A small image classifier, trained from scratch.
Model: 32-pixel images, arch vit, norm layernorm, num experts 16, layers 8.
Data: trained on numbers of one to four digits printed on busy colour backdrops, 73750 training examples, 11.0 epochs.
Rows from block 5 of a small image classifier, named by matrix and row number. Rows with one number within an expert belong to one neuron, the router's apart. Each number is 128 + 32 x the weight over its row's rms, rounded and kept within 0 to 255. All counts start at 0. Numbers have three digits each. After the name is the row's rms in percent of the matrix's.
Before each expert's rows are labels from the 100 images, of 14976, where the router gives the expert most weight on average: "top examples" is what is common among them; "patch colour" is the nearest of a few named colours to the mean colour under the peak. Only what is clearly more common there than usual is listed. The data: numbers of one to four digits printed on busy colour backdrops.
# router: router (model.blocks.5.mlp.router.weight, 16x192, trained with AdamW), inputs 64-127
# gate: expert gate (model.blocks.5.mlp.gate, 16x96x192), inputs 64-127
# up: expert up (model.blocks.5.mlp.up, 16x96x192), inputs 64-127
# down: expert down (model.blocks.5.mlp.down, 16x192x96, transposed), outputs 64-127

# expert 6
top examples: length: four; the digit 8; pink ink; first digit: 8
patch colour: black
router.6 103:146099154149107158126118134117094171094114125128089151070033064145099087098172178161124146130126110113079108145149111143183133117096048118113124129149137167091172143158157115149144135181121166
gate.9 081:190171117104151115107136156153131149087090150151150082122127136072122109127172098142110132073130123153163169120131076091150124172098146158109119147098118177137172132175117125108111108158141100
up.9 081:181165133089160091086080116118154115121107146207162073103099117086133096129132115099119132108213071144121181139098098097208151171123135132083151117157161184151169144123122135067127118128130084
down.9 090:128100133106112170192101180109133162112128128145140185094112107147097142054183156112130098110136109154094155127153097103075147115084102098145084170112158147093075154100146202097117093087120147
gate.10 102:123152106157113178130187110127098100125167152130151102127109127097112146138089096156088085143140097075149115100146084101141137151116109110198104173152107146170046147102175165160150123143120158
up.10 100:116119131097132126113085147107153155144122098110058174145162119158131131121141178111140161121145139187084099182137138119141113147161142123053165108093121111076162139179090105079144143137103097
down.10 107:092154105117108107069109144126140152194136116093110052157144146136172106078171137130157082133122116090082159153135092164051097147227132059128124128107075114145063119115109169114071170161160129
gate.11 079:157197131095139146151103113123128120093142092129115126110112183130097157126045133158139118144130106100141151097144144110093063125149157124142109095097091113127106113119160181137180121125143123
up.11 082:118147115083112090136140111168142151148143146132096095117057136125139108111123098162172156111137103178142130116092145107155125198144139135148118048182126170158069127123097163063133147140130111
down.11 087:105146150132144127202115158149194083145099132074134127151137101101176087153139122105178087094129123131097108185123118181086117094104116109118085127085132129121098138083149083144087098097122113
gate.12 094:139121138182113084138091110116186110144103136165103108049134154115124068121106178100105135109157147140112126141185090093133162114167144099139146144127126124174124174143150111181036105185117152
up.12 087:133082147168134102156092105113144140097148135169139081082134166142100087103155176096105124140132140113120161153151133048130164123173117098156172154183171148141158183141124116191086100122169127
down.12 101:141101105128138188118135144162082150124120116185168116103077135120148180127111135118168138137084189143083076087154142115147065123097222176083117147145155131124111124130134065098118077117104107
gate.13 090:081141183133145085111188064110058142164085182100130168097140104093120123181102114140168163128097170085101144143143091141087144067187156162152120153103141149116076140102112172136139100130121201
up.13 092:117109182132144129107182072132075123167063133141180116103119119140147112159101130176164130149120192074112143117160093131102154089180135127141098138133142125107099168090175165142142146111063175
down.13 096:102104151086105106118132179113165096134158131148113145195147161153149125128122103084147120154131133169111113147101155087219221162146145119089130056139165144102158130082177179178114170146166163
gate.14 111:147154109140070147105179148018103115074120134109103124122133128127111065102050160140146110046133126119121140112094108103152163178084125186169140114176108105142102142156112123121071148131161163
up.14 109:118182143111085126118110168091130154145114093122147121139089098129167146092090150141173191058162111132126117147134080123113171144075136140111126127160137164135159127164120128152094104110129100
down.14 110:107052124138110109109140108144129076139160137148099103146138166166116120212124165170127125114121101105161081153138166118043091075179160123145144133112110168144191126114169132108144147125106077
gate.15 082:125188197090084182107133160163101046100110089141181106144143183141149140067092141105154127165161173074080093085075114098121143153084194155099153119152108148124141117147134174072100095128163112
up.15 084:134126121159133141133146141140164139203104128077095146097127168118086147107092152119161160131105071121104104185123118242138115072135126196087058106117166113119109137122149125186133095127127119
down.15 082:142134092100092110142182109080163111123141135100108131175150096169112067146142140095115215209117138166103137164113110105170127131164147109179131161158162093103146121149179142112111069165172153
gate.16 108:144134229085102090166135095144106154083167185098059164177072119154126117179126118125094128091087111104087177137117120130130116172210154091113097128112169174129101093137101078146092157110139154
up.16 108:134155140133117187122098091144150132183133125123124050116206094102076091082142126141079176155133159115154119109176117098125127153157098083111152101151092128123144153152149125137178141161138122
down.16 107:097137184098099151120146095124085154131142137122107197141106120128073131117104156158111138154165151129100145133204136098154178121181138106106088102107104137188152095148112154098140174136171155
gate.17 099:087151154053088137151068161147127127191123148127078178098172135173073190126120130121143123159163146132150095148131140104086095170122158157152143066122126142167122163155181100104118104165164091
up.17 092:098109122085130111157048161143090113158164117129065154127159166140104083096148151079185136152161177117158148174158117115128128129136078153179123102112175131117144134154137124104124087225139098
down.17 097:200139128098115118062147124142155146073102160114113149116145106119100143127104157101157164191139102115183185181146104062117124109107166166109113130167116035124096095171150164148071142052133083
gate.18 114:171116136111145158136065185153110072114155108184092119145105128099136110048130123091070149097133120125168133158130084121131187177119113152123135114138050118168166110167193134124088146072130192
up.18 111:076148096136089081158186077108180196119112133089176153104157132131098148196094144129189141204127133164098093103076150123105063054144152098142133129126190151117086168086114136127156123147121078
down.18 112:119130115109106165125125132107107115171112104161127112079125185086119115174103147159112140144114081086176150145098117165171166163116100118081081110135224098083111163162147202092130176147195137
gate.19 073:142128134129144129106105139188179149126097115081139156111128103103139101178139176156131127163137134089148157135116169115138109124137159153104105118128079115164110087156130153168152134142186106
up.19 081:099098127125075157119134079118192153128129121116190111141131161118149151079127090132117107142185110102127159124143160119176082138136137125112089118173136162151101133131176096154114143089148136
down.19 082:128116121086082103134081131097103154097128144176097128125085143132146112120149095087144103148141123170134175133089163113139156130130116125102081125089105120093159138116106159182218106123112133
gate.20 100:116117117105151133154106153124156169181129088172081177123172170163111089154136154164129150142151117079181124067083042183103174163111096132088128116143116160140193158139148128146069136080133121
up.20 101:169181107143132111124179123131065116098159121068138092124096150112149213105156074085113120143111143180119146190167175107134108079116155117133150157177101099125065089100133113135193126176129136
down.20 096:140134145142072183143109099145110081094168093179098149069158133122160074102152099121108149108147163105118092109110161133127121087152147137120090111157102137124167140201174166078152112156133147
gate.21 119:161140092196143111142099107094070102136138155114130119079090069161116106142118134145180129107124169067131130096186129173164141140072168170152097143167150090075138096138169086095175091119133106
up.21 122:102099188096101136116189188155164118112112124157113147182146176105119147095115102089075127130116097155138103146073151100114099101154089083104158123090116164191106149132074181161087152132139143
down.21 126:156189111112139105110120094128161110113162126100134114107147132187157118164159153092083148091128170250170149128083106110116119099133133162123144108096140078102132151120159107119134165084116117
gate.22 083:119085129178113099096157118137120122161144093149173204194116089125101103143108082137103119145146207169083159117163152120082074170154083081133150098116103205134138107147157150123155186130128170
up.22 082:143131129123130132109185127110119195135158138105122117195133093117126033155146142182150101126119138122144081053169134155126127132026127097124147088063072128137077130106192109105124135140074141
down.22 079:165143082096129188147183083052186130111133126096109086101099176116129128060140103117166089126128118105142150149124127104137147075182087136150205131136145126146098121092150121181110127148165137
gate.23 086:097098108138157172116155114092169103182093106124101119132215166168144151143104089143108180171096173140126112150150182037148120169113081148091110094114077106073139113133133045121140174108124105
up.23 086:060098104134168128121142095117137128156108132081084094164216124136127119128152098125087140125101120125149082117107136056138091156110094107134091124133124143092124101185133030109057137142184114
down.23 087:200166182125044137188057151149100187119135143170124109147143146168112086142165135139140124075103162112131096142129130148161146081114146108095079125172103137115095138186089124185170187113150112

# expert 12
top examples: the digit 3; first digit: 3
patch colour: brown
router.12 101:134164091169120099161146176130063126136109203184162117170148136102096085133145160154181112117146162122110172157186148129077097102108073081105119129103095128092178170085131143139091093165127113
gate.1 108:129122147099166134132151104188128138164132105116150097061127118097132097142108084130084106172079116037087107164201136156124075118127120043117161077170099158194096172115108184114183135140139140
up.1 112:123165133094133142124151141165134167168129111180131091091097119129143120140090166143102129145114124098087142115153162173069074070148102094150120093124118154166099149111084134151170105147132081
down.1 106:090141130109135137130177067098099095159117153091109155117123125075144173142163182181135106138133141158119130099059108122108093175130094055149112121091188137177097141127080201127139086112158201
gate.2 094:162201151216157153134121076129139151100143149088142099129096139133101107128156107076131126126099109137146065152185174149095096051161134107130138188156115144166139165186091115082150184164113111
up.2 095:164170193153174139122127057075141109178082148114125132145110101121171119100151132157105092126122138168151139163060170075159112123183066083149108137184174185145105125166152112108182103079085121
down.2 095:086135132149129121079121120146078066124137071099142096149135118143130115174049116170138033113144109106133101050110157161129083104156109152175110109135128090132128162157077181081133118127148138
gate.3 111:115141094084182179123113146113132099135128145138150128134128103148107122125188138187130175122126120166130154105179115119197126172075125136126074117091093184080136093128139176154158155059144165
up.3 111:103119051084185171126136154107137133112129107163142129135121121143116151138178105183146187124141092167153115091146123102186115159055094162106116146080115170108166079120163162170152123074149172
down.3 102:149117103192155104133164069130149141190133139134113170145166125090171193080106157135154192099167160115143147118117067175118124123053113114158139143118123120135122183061069123140090191112133138
gate.4 116:067153162124108175149134119130081150123153137096191128123090085139127069152129124130095171114173123098133139144148132133130152116097087090108122124096107141077129131100140140096136123102096152
up.4 114:160096112127155102077123150140134124116115148135071133129149160154135165083136142105150061084075129152139125116059155117132100115169168154140128149154140122155133130145112116150140126164196109
down.4 116:167158123147142165121097145155048120087162102134074150135129123173124141138117185186150170106099146168126187126118099138139086100074069172117097102105096121114156157132116134119124206124163132
gate.5 084:141167074190108114165119137143133090140159134097151162078116165138143104218165122140101130093176134173124143094118137093108098173086155103160129141089130149130103115151177091099153174118123132
up.5 090:128111102143115064174129104155148140135114129077146127135167144103155120102237158165079140139121152141136101110180117166134111097064120092103174122160144140153144115105115084185128136095167096
down.5 098:069105184144203169191103158132089092108175194128162222105091138141103132117099128112073101081139057162115154117084081104113130126119213124125160131147162123118168109172111092158052128084092083
gate.6 103:140114174143112122114095139138099133139091148134154112159109179142118133104099125190126083091161136208148059169170157111140121118132070157065146148086066140138196133152133124154180158074109120
up.6 101:142153204107114136113086114147128155151134108170110187133145146073117161080170135122139131118115105156120143133177162098135130144132082097088140114141170143089166170165113151152113105086143094
down.6 102:181163084160078120140086089148090167112102156105095109094085138097166114144129156183166098115109170051105084077106115161189111161091112172159125136134171127157109093104135111147100107080126167
gate.7 091:130164100131070106123127103176140125182095093131132088144151204123116053094186138107127156159109097133104131133174162119145125084115122152080141141131088177162135084155194104171140143125120133
up.7 096:142126113108155094155086111111133096153105168139106124083110114146148106081107151128141123081143115056113152095143075152171139120116135114177107149049100071122130127084092170139107143120149170
down.7 091:101154041205130084161158126138128108106063131105122079111093171136056156114133102123113165139147119161160165095142086075105098096134120147111111144144103152183165079112113065161087109112142145
gate.8 114:132147102131208128105130148085144141082105165154148148156136093177082089156077145157142141074159148137138100104129077098154118129234156157054161102108098188090164147143168186166131075103141123
up.8 117:134157141118075109154094112178126123173174106102110146122143131063160191099148115114137136139091123130107158186117136139115154121037115101168130166166177072168109102117083098114098187165105131
down.8 107:151180127110111135078133127138127144148140141121063095129114110199142105182133160134098102101096138121158144124122138134138149155138073088080108122141146163110091167114145174127131159112066189
gate.9 124:137122128168117162129184101122056153130155143086124146076109127144149114121105136120144141190048110161163178088190087142088077168185074138082111145122142075078162169123060082137107148167152089
up.9 122:108144120085076089124102151118184129136088088141150114137167087093121132132150109158089137079187135107078080155082153138157200121068168135130150078123102150177079094151180156138113111098137177
down.9 121:130176135107168161135122188117132094090131165162164087137128128010122115129094145184138125128140131108133133087081121111104164143163097122117120085116177080135130209094195089074169158171168227
gate.10 086:132105141060125182142131119137131130162117129139178166109130105148151086135078058105073112086086064141147123150156144129159157156153105096134171158139141151107092072125148145099097117142131117
up.10 083:144114127106119144093105104097123141047085167098138145158109124103079166143076163134212114187123109084125130121140168123103123065174037165107119083116111153126142137140110162116158135130147184
down.10 081:120167199148115076127060119103117122140119092151105120074101167136137099111138091169116124187079174118165124113149124135158169113116107117114129131142068154130198089145135103129158085124175101
gate.11 085:083115171031142157124125189125140139152211149158105151103121154122088059101134124149086152100136146066185098098167103128110147078112118149096082139183104100137147127182138137215154161145105163
up.11 085:167093102221091069150139106143152068100062097093154124198132134154135138168104136140142105164107108151069162088128110162125120150148158112136177145102126132168100138115166132113131125117140106
down.11 087:117148116087189123160132126136130151151155093136114122090189099075126186117121105137075133115144119142126181121155089183161122143153100160063117173124087102167132110139095083140075128136073072
gate.12 109:121143159089118131113134138068079096117136109131082075087121181154153180154137071173159155091116133164142087155134120120111103207168110144137133106131068140118141157095133135157130125093110170
up.12 107:135117129107114086106130160128112075193106112105106089112109179124165146161188138139143163123120203206099140146149090168113081142161069152114078144111097115163077153081113171186108159109116133
down.12 118:111153079145147199103062114169143121138144136156111159145056087143126132115140093136081124104114132125156146162157127144142146094109170142108124111136132158101058085094159139165150089105071105
gate.13 080:126135061096103169115131144101142061179111126107147088116161126133094139124113147142102147136143137092128147137158122114165066209104104119171136151145125150143106102109098159115072146184084165
up.13 084:117145073139134128133051076166121181088130124131094180202111152097141126163181139094186124078114102134125113135083155172128119070137123095110117164138154117101144133116168143130122166119157085
down.13 088:122204082206136151151102148202110132130137212133119160127109121116173101200188088144171123108177065132151144154126147127119088132112089192088142141154069144117120073102141178094135110173142134
gate.14 101:124136098121151119107130126141125122135144193165137165150147131111060123124146130081099146145087092106127075148138082173186103114144105136073170166127086147095167140148153105069130141110092149
up.14 107:150138070095111157109104114114078103100088121113105151119117080106128109099103109093126175142095091170128133171155062130168080125120116173127134130167068150120166129134114180047174135096077125
down.14 105:114090140076122122136158124181136113124133090175155081077129141103127150136142106129160131118137145092145108117203154124123123115143187108119130167178110130147067147125171123083174110108165191
gate.15 102:063100187130158146111136092134114127153147099146094116150103164106118140118088117140126125147167130102059173198163099095082127123034135102119177107181149113073144130136110182155149140140130134
up.15 105:157146066084098139130111132129151144098125120114184114106155096113139131174124120100179154103116143148144118083123128198171102107210113164127109178055105144168066113157157117097108132132139143
down.15 105:061180068113151128148166141150138126141167129127089103178112109108126112123133110151143145164088135140160106150152063138137146079090118150133100126140130163125135118088178188122166129117162165

# expert 4
top examples: the digit 0; first digit: 0
patch colour: black
router.4 089:089084108186140087109157089093139147120143103124145113114122153121148108164094090103127090134093112118158085149142089085160116145131129101125187158121169175098139064102101147124194103154104116
gate.1 113:121129116161161161163100126118101136172108141143068122106156126084145140128137072091167156076054158108114142129149123150118098101083135141110187159098109112096064153132127165145124146147079112
up.1 110:135170136125110148198110122128127147088109146122137141069088071084076145111161128146090070075084168184122161148183067168194148154164131151106176087109116139040137105124118118179147123099152153
down.1 100:188106069149177129079153117084090146146133093118123098111156107145133139117114140084188183129115123126091140111108140156126163057109093132105096094119181129093118124099152141151101092071085178
gate.2 100:129162132131085092152093146153135085091118131098135166187142118104168124124090147084088109111128091208145146154099181127186183117123109179151147125127062113179195186181171180124114145146162147
up.2 094:108110148129100102176076097171113145104136126110173173187164148090155054123044115101068153103067115144114123142133151127190212126133134164146132104096128106084181147148126175147117125104126111
down.2 106:101141148135146154116128110122156139133139162118144128133158153095156090121159089131093085077111152147115158125175154045106114133145095147119156130135121198141060126171144065122172100157110180
gate.3 094:108170100142108111142182093119175120130153140198115138114072206128127084140173100145144141102085152163133197114127099185147113101061159146148151114116072126141036131142126116124121147109120070
up.3 095:088205147184105136111109133141211128106169091127125160134111142140151177135140167139113140163150125075170189095135137058111111046129093137102107172152114165114190124118123105145169198129128106
down.3 098:125115115156168073111112141132111121161086132192141172119164110109106119154087096118141101093113108150103129136149077154136143133139081179196128105134055099154071149111092125118226169121123134
gate.4 099:113128188076064144136152119141086143126138108173111188116158153090164118111121149161097111106131153130157152170111127158071154111166103170104148155144083157131105064113090164184103156140138094
up.4 096:114169117167128080122120112121038133121142113140136133123150098120158097180149146182079146087168162152171184181063110090147138119137120115107090084128126165180122163148147141168098145112114124
down.4 103:144117081148140165122157203145102188055062105109127095106131162159107091057113104143158140147148150136132094118113159109111113105126126059146178158089096121082097099121131115118099110166126132
gate.5 103:123122071148132167166143107090117168125073135157124092185108175116147108124132125121109134101150109150171086059135125167064107114144133160168170086138114144099115127061164128096160091091215098
up.5 096:152121165075125141108102158172114090166152155089115186099135105125084125083129182089140112163130124108105130133136131120132107136095102139097116155123128040086114095181059140127105162157069110
down.5 098:110130179135119132145183149108112153078159084172129151122100155061137139116115062070125138127187042089155171067086109199139137107145087108074107110104092134120122126101197146148184081120121145
gate.6 103:131096083125106094140186104131129073119102147129137134157084171109109099144109121120099181105141158101162165170154158128113143143154141087158139101119084150103116155136139112120125116152151162
up.6 108:171124112101113072150169090137147114147115072182130078127106111161082154152137108111108132081145167127050168143129205091120136085170107070121154103108151085117112103113124114073115139134100143
down.6 105:102152120146092122161103133109116112159119100180186136159104178054139095067109147089158128156156141077167110139056127126118138130169148123144115139124092110119128060103166138143109125110194133
gate.7 105:159136186187148171094122120090080172125133134146162122052120106137118064149108122186132092130107150139188120143159127107164168150175158080124115111121140167103164084123078155113160137109123121
up.7 099:199118155207134185118109112087087154143123092132118116111124122125084072167129092093096138173171157084167133183123143091141164130176143127114146080093136177099140091112073154133182122133121165
down.7 098:099097138146165135109133136035129136149109129115114115177176133161088096063082077123140092138095104119062152127125167141170123173192166150166090122130157138108146129038136150170136090147163117
gate.8 085:130113146125110135192086146081175129157128118069151123141077146176069097137118136134118158096033151116139087074105171097064061108107175154088151099148167158103140192147110103116118118079126160
up.8 081:112134160181165098103089152083169138085151139172113146142163115140133082118163105173127108202092102133080120135107124101176166126079095173120122152119175116152104098185071102155161106171125103
down.8 078:055102125091114174193134141048098135114081147146151120123134127134113125170099128101120104079168131163114087164122138111100096081104146121204166130118079102134116098124072111171147104097095184
gate.9 097:109067099083167169108149115100103093043166159059123102127133112128137109131086133123124098149156135117111143171187083127114118151166148133134071121160140143144101157113101132098166080163102082
up.9 094:141195120149129124153098182107179185159077113212135205095117145112099101143112055108100107106148131202134101100057178125194159140123146173089190127121136156128132150109134120120072103101156190
down.9 097:124155179084109099107172121149107082105146116124124135140131181093205097227076100112112198139116121155168138075061119156175154108104119123126167138136108122121116078074186087132136101128234118
gate.10 095:154131099051113155148101125123188109121117131101101108161109181112162120121123090141130109147154094156138136159120116139153104102118106151141087121159109119137127102172187135135108178119166099
up.10 093:145143074068152158140150113111171158138114129111105106133127176065183124135123092093113154174094110161169117146154127148165131110113134134074123101125114127127205136134129137161101174100145074
down.10 093:126122134126114126116209077158134113134133099126079166117156158160102151195095153132184090123197128145112122169117150148128103095103056128139115129148075108090144143080154157116132075074108137
gate.11 082:151060123148115090081107121127167111055141167154171077120116097045110093119096114178133178114118131111159141092120110125145113159139179160172149117112111066151148102100136128129135119122165119
up.11 084:093135125126065139104140130154126160185151118163137135133124153132093174136150076114188123177113090174161112092121149108192147111163125148119141134106151110107140116191119068177159181121148108
down.11 083:162100111150101114115147111115119133108114199162136136115153130113142124150131115126129082101173067070154133109122164110156150142105147165107122208171092062127101135175085113117245161104113155
gate.12 094:145172085074138133118136077134085146119090124064116085148177117102134137105063149150126098127173170110127109172148174141136075182164095142118076156131136088061117142127161146098161171176130155
up.12 091:084084131097112144121120127088129113145163165159108172112137159156129120166113115077118137142120050145122153120088079145131151041128157134071216050121139179140117107126135112116124116132171141
down.12 097:161113092106121098117111110116124198138130091106097144146153137079116131084146116137146164128177118129114098072092080162176138148095130183123095147163097101150168154114132102100054096172152158
gate.13 083:119140102111190140139137186114097077109184118146142138102133141125169132153141075175156057097130133197175117159095113157132093092154151111179106138090152096105083166064097104093070128079151088
up.13 084:147082099160149123110114152062123130166120153164161135131124080159115135140141119161067157122175121089101213170132147150129098104140113110117135086135116113130154109161132163075123053138056154
down.13 090:100152168183134168071135151121169104193107108103114159116114118117171111165135147138097117101094164166123150109147138111088120135127083107122147131174117160113160175150141090100117173080093080
gate.14 109:143099126077112129199158084096101136135157159161124152153146103122117117085144151113141173150091144076114134104176107141116151185122113115156156180124162142145138112186120140161129089094120076
up.14 112:136129101157134120091125112174129192182141135137172103126122118163112159156106087130128095128177081132145155174084142158143094043113134209094145083101109120110138137044121121106105178158172193
down.14 106:125113140159123169163120120114155089163182129184130090116121123122113129146112138139165125175114128148116119146134072069143190190197161157123139150127153113108169163055179068165052126107128103
gate.15 093:057083108167122161105132150103109174101126133099109147163156099132130096125136166012153083149131078147160138090171187165163169161126154118110174128145119158120124102130091138104120107196126135
up.15 095:082102099140122138054146153095067116105112120148124159140084126131182133086152139177112127143149121160117102104081084141134156076118102120156164077128090099123165186128132139104135094097098156
down.15 094:134105119160119021124146136118149138155117147134104073171156109171136117203135126123152123131171177148135118144155089096161130154143144157122103134128105110138134161078131154135103165068067114

# expert 10
top examples: the digit 4; first digit: 4; length: one; last digit: 4
patch colour: black
router.10 114:103127098109182128101130199108116097132121167153103172117167183138106101103056146186146097153087189123150133137135129165072122120122143132081077154186064108128118147101136170078094155164150081
gate.9 079:082111127151080114213136116183161184156048097115184157193118152084094152130158131071116096151094130125117137175123063108096122089144075073154189157132157160110124152151140153136158157170143123
up.9 079:151108046139137143172200098098093162142085083128165115147191176075078104078146132096147084160138209142141093199114122112146125122147154129143130095137089120078176154102112118170106118115125137
down.9 075:154090127105135138092136056180090134166104130155120040190141098124166137150126104129120125083136075189134098095088138137121122124116166174131139123091141076095118145114094127165119194077141127
gate.10 108:087159088147159116128151112176099155104117166132121170111130102144123125110164125109097165116160114148157138070146116123155088139115107124089139165149118147136148072065091121133107076080169097
up.10 110:065165065150173096140127137181120114088116173115097133126085120134151152089087149151125096141166136076119140103145101098145130141107114171083104147156145174114095102015134156110104096122178118
down.10 117:191109073129067078160152096142176038069087130110124085126084063125175144091125072146125134132120128096081128125130154131172127104086114156209155134101043058107114117167145118162189186197170160
gate.11 099:140161156158142176149188177128125136095145094101180140118161142111119180166158132103106181181140118134130171089128085098132112089117100163132098130098126129162112086178191104164141121121074044
up.11 096:110117069123092094130143062077109122132098185166089129161081156155138122144075129168146118098190131129102099114193185091114137142118063105104154130167142133132141063180171080103174207109149150
down.11 100:128106103142130112157100109108183164127180122145102063180153178131144080113109148156114133137123117194127161141143112151177088096176117135166177124064120069148148052133124143119100195185151095
gate.12 100:106126154055125157099124136104077136143154128055130133172086120153118148136171166152107116115094175214082146122140151111160095159102176139123150149186109174109113144169114145125119110181047148
up.12 105:082114084154147113094140124148153113133060141199130132092107081145125107093180119116131134109141095098139156169170172218105143101162086111109106125065106015084126174109088172081107113119188140
down.12 101:150162114152169139158153116079202103175171166105103130077162138157147131125165182147038115099167104088129122161122136097185169125151054157117121103164183155179108123135122096138135140110141158
gate.13 111:140088187102093119137072138143065122137135100119098170151100103165141172139140161102100103091097077135129124159105073150117091141122116152118146119148121136174113134182148166163144120135086138
up.13 112:149198091096171088159159110116162123140103152129127094111115147133117074129110078116132167141186116116104119146143143169116169147165135082057112141098109107065170141101069114080120164130155157
down.13 120:110142118168107157135105075083169204184094108114151146121166132125197110084180098094160133112116107113116124121152104194184161127130088139089119111130190153113114103134189158076176175143095168
gate.14 084:133134125143185163180115173154094106117116113097143137148105129183136127138162088161127081101114166230111179183120190134086147176137165109099134118136097163110100120155101137120112114120145108
up.14 089:136064179114115111157119127123190128118105120076147136153150090134138140076153166119127128163138123144123106151100171120178153087094144057119113139135152162109100145104129144102150117130106101
down.14 084:121142149147132139230197136132136109089140091079134134159088124123067108142177125130113143185165126119116126071114096093123110186157164121151122143143127091106200136223164096138110081150135162
gate.15 086:129152118103130070097134120086095130078191130163116103108117119180110111083017154142120089126163121190172170116153095096129118126145163133117124161114135125129165127089119119109134076144090140
up.15 087:085056115115168134099122099136094158137124117122151159133141119142131158154137110145172135096120166105130123131102189178134117115132100147205092122119127143174111133117113145211129167093097097
down.15 086:128168124147106097112116133183148119108105097122167156106140166141177127123106089116126173137068168099122167144198119153164180101159111172124151181188115103111086154099123085093122081117144136
gate.16 082:179106167133129125116149111087134174135049171173159146159160071168137078104159133125134147156086148202176115149071124075129137115069130117136174119126130083157059148138113101155106119135120187
up.16 093:091105142139137183064136143134200107129167132133132105163061182127117148063127106199125179093111132103109157072130132077084160088080086139111139104125122097115166114188129187193152123076107102
down.16 098:102108117140105073146169170125112110116120141129106088128170059145186107063181152133123184078119069231144150075103130170145123144097121150057140095077109137153103152187143096115121162078102144
gate.17 102:150140055073107091062130105135126106089164171138141176155120118148204130094085099174161108146174145228131105159108163158133160187158146113129097146126092162100090119134089181100140120086082080
up.17 103:133139098120146096127123107147133171123125146176103107130098078087157114063093108151151111183204123203197084187115139134138107097100150130133084134120093097111095179109082134139130074097125109
down.17 103:158129158148123131154113186135172112211117134147084124158094119158145169142175178111142127213167161085179144125140182124158173078140115117096175107062153157151165072134126149149148164134172131
gate.18 092:100118110147120120137115122132080142109106186119125083089185099132083111097063153150093159118113095119108201087063193151160147159118129099178134109176139145140127102145083085107018177138129168
up.18 093:091093139124116114111103104085098107149098163055147119113176174158124116138069159097149180104131103112122173068088187141108109123162125118179153093144132105156116104122166166076122138139145182
down.18 094:084152112182109146162100132079114164106100165095132137087108089181187139163168137098162158099137159121113097170099138093105166138126067062119152087151134150100126142166070195177179094120136113
gate.19 093:113164152101202185147108143134123152138177148071122112142153151078156139098127107131131125080114173148096125059204147143157094059078124145096178109099145142159172096118140173082120092130089104
up.19 098:139114099155087129108138074109112141106036156168103172147092111186107140143086148091138056169187092025162096154073141140111164142128162121132089102128102082133114159137139184189146136164134141
down.19 097:113139112120157146109113140154211137089146147138086097151165139109072063128157141087083075129156164039088049142115130102144136079110134138161153119126198119158102167134138089108151192145177134
gate.20 089:131105091151144095073123132121159139130095151118125099129137143112190133177126100161180058115163158097161180178139103080095123149161172134167118089115183137120095140129127092177154117129191090
up.20 096:112104083097179078071138100095154134140090149153124126128147138138169120131150115101181165109124167131114108047111060112159130128140121121184147104159148155148185088101174078148076204112130095
down.20 089:133152158142182075117174114175119162125149080183113070077107121123114104103158163134106157103138154187117173103096117111135172076076121039157120146188156149184157146147153136151154162118136179
gate.21 095:153093089113135128178134135153132154073126152175069138135080144137108123151137114100078157120099131104121184100112121109116090112083059141143126072129128097152141092087103128168086087101110118
up.21 096:145108102109074174171124162152111120132080169154144147087092074163104168077062081127144110158078134128152153115111107102099114129102076154139133091099156102190129122100099079167123056158116113
down.21 093:117100173084131152132145156180159158141092131171121138099146034109133070090156102134149105169143106108115206134137125110112168117133117062135134133126173173159137114171122116118129157126152172
gate.22 104:152174186077147129174128207044121154109126063133147156143077121163118157140111108095138168157115128083115092104156164136139074043051124171176127097141122107111092091143093136146157159164115091
up.22 106:107125187073180141123110148090121108163096127159168114126146114203174153121114056142128153164131093138154101169153126106150134069076147189133122087127117120183118120113089108159184161148157099
down.22 108:093128105093102129127125097124122162114105139101139120162066097155138133091093114180120131154131164112126123084070107136161081123098090097124161084156161099157103103196210073204142139147117097
gate.23 110:169095109180136135089079085176096133121104176140107179155099145165082149127158131081118114076085156077136126128161129144108194145122160147085111159073119149102144136102125135145101143128203151
up.23 116:107165138108107128139164144086151094108196109112132131084150109083166130180097098144132140167144110139125147137123136096102061074118135108127111091153117154136115124108088128075194118145109113
down.23 114:071132127075133159159109093128133112090129137103135117103115196153104109120106140131153119177100147203126104086089149123110091143088145112075137140098138170132171145190114091153112120077145129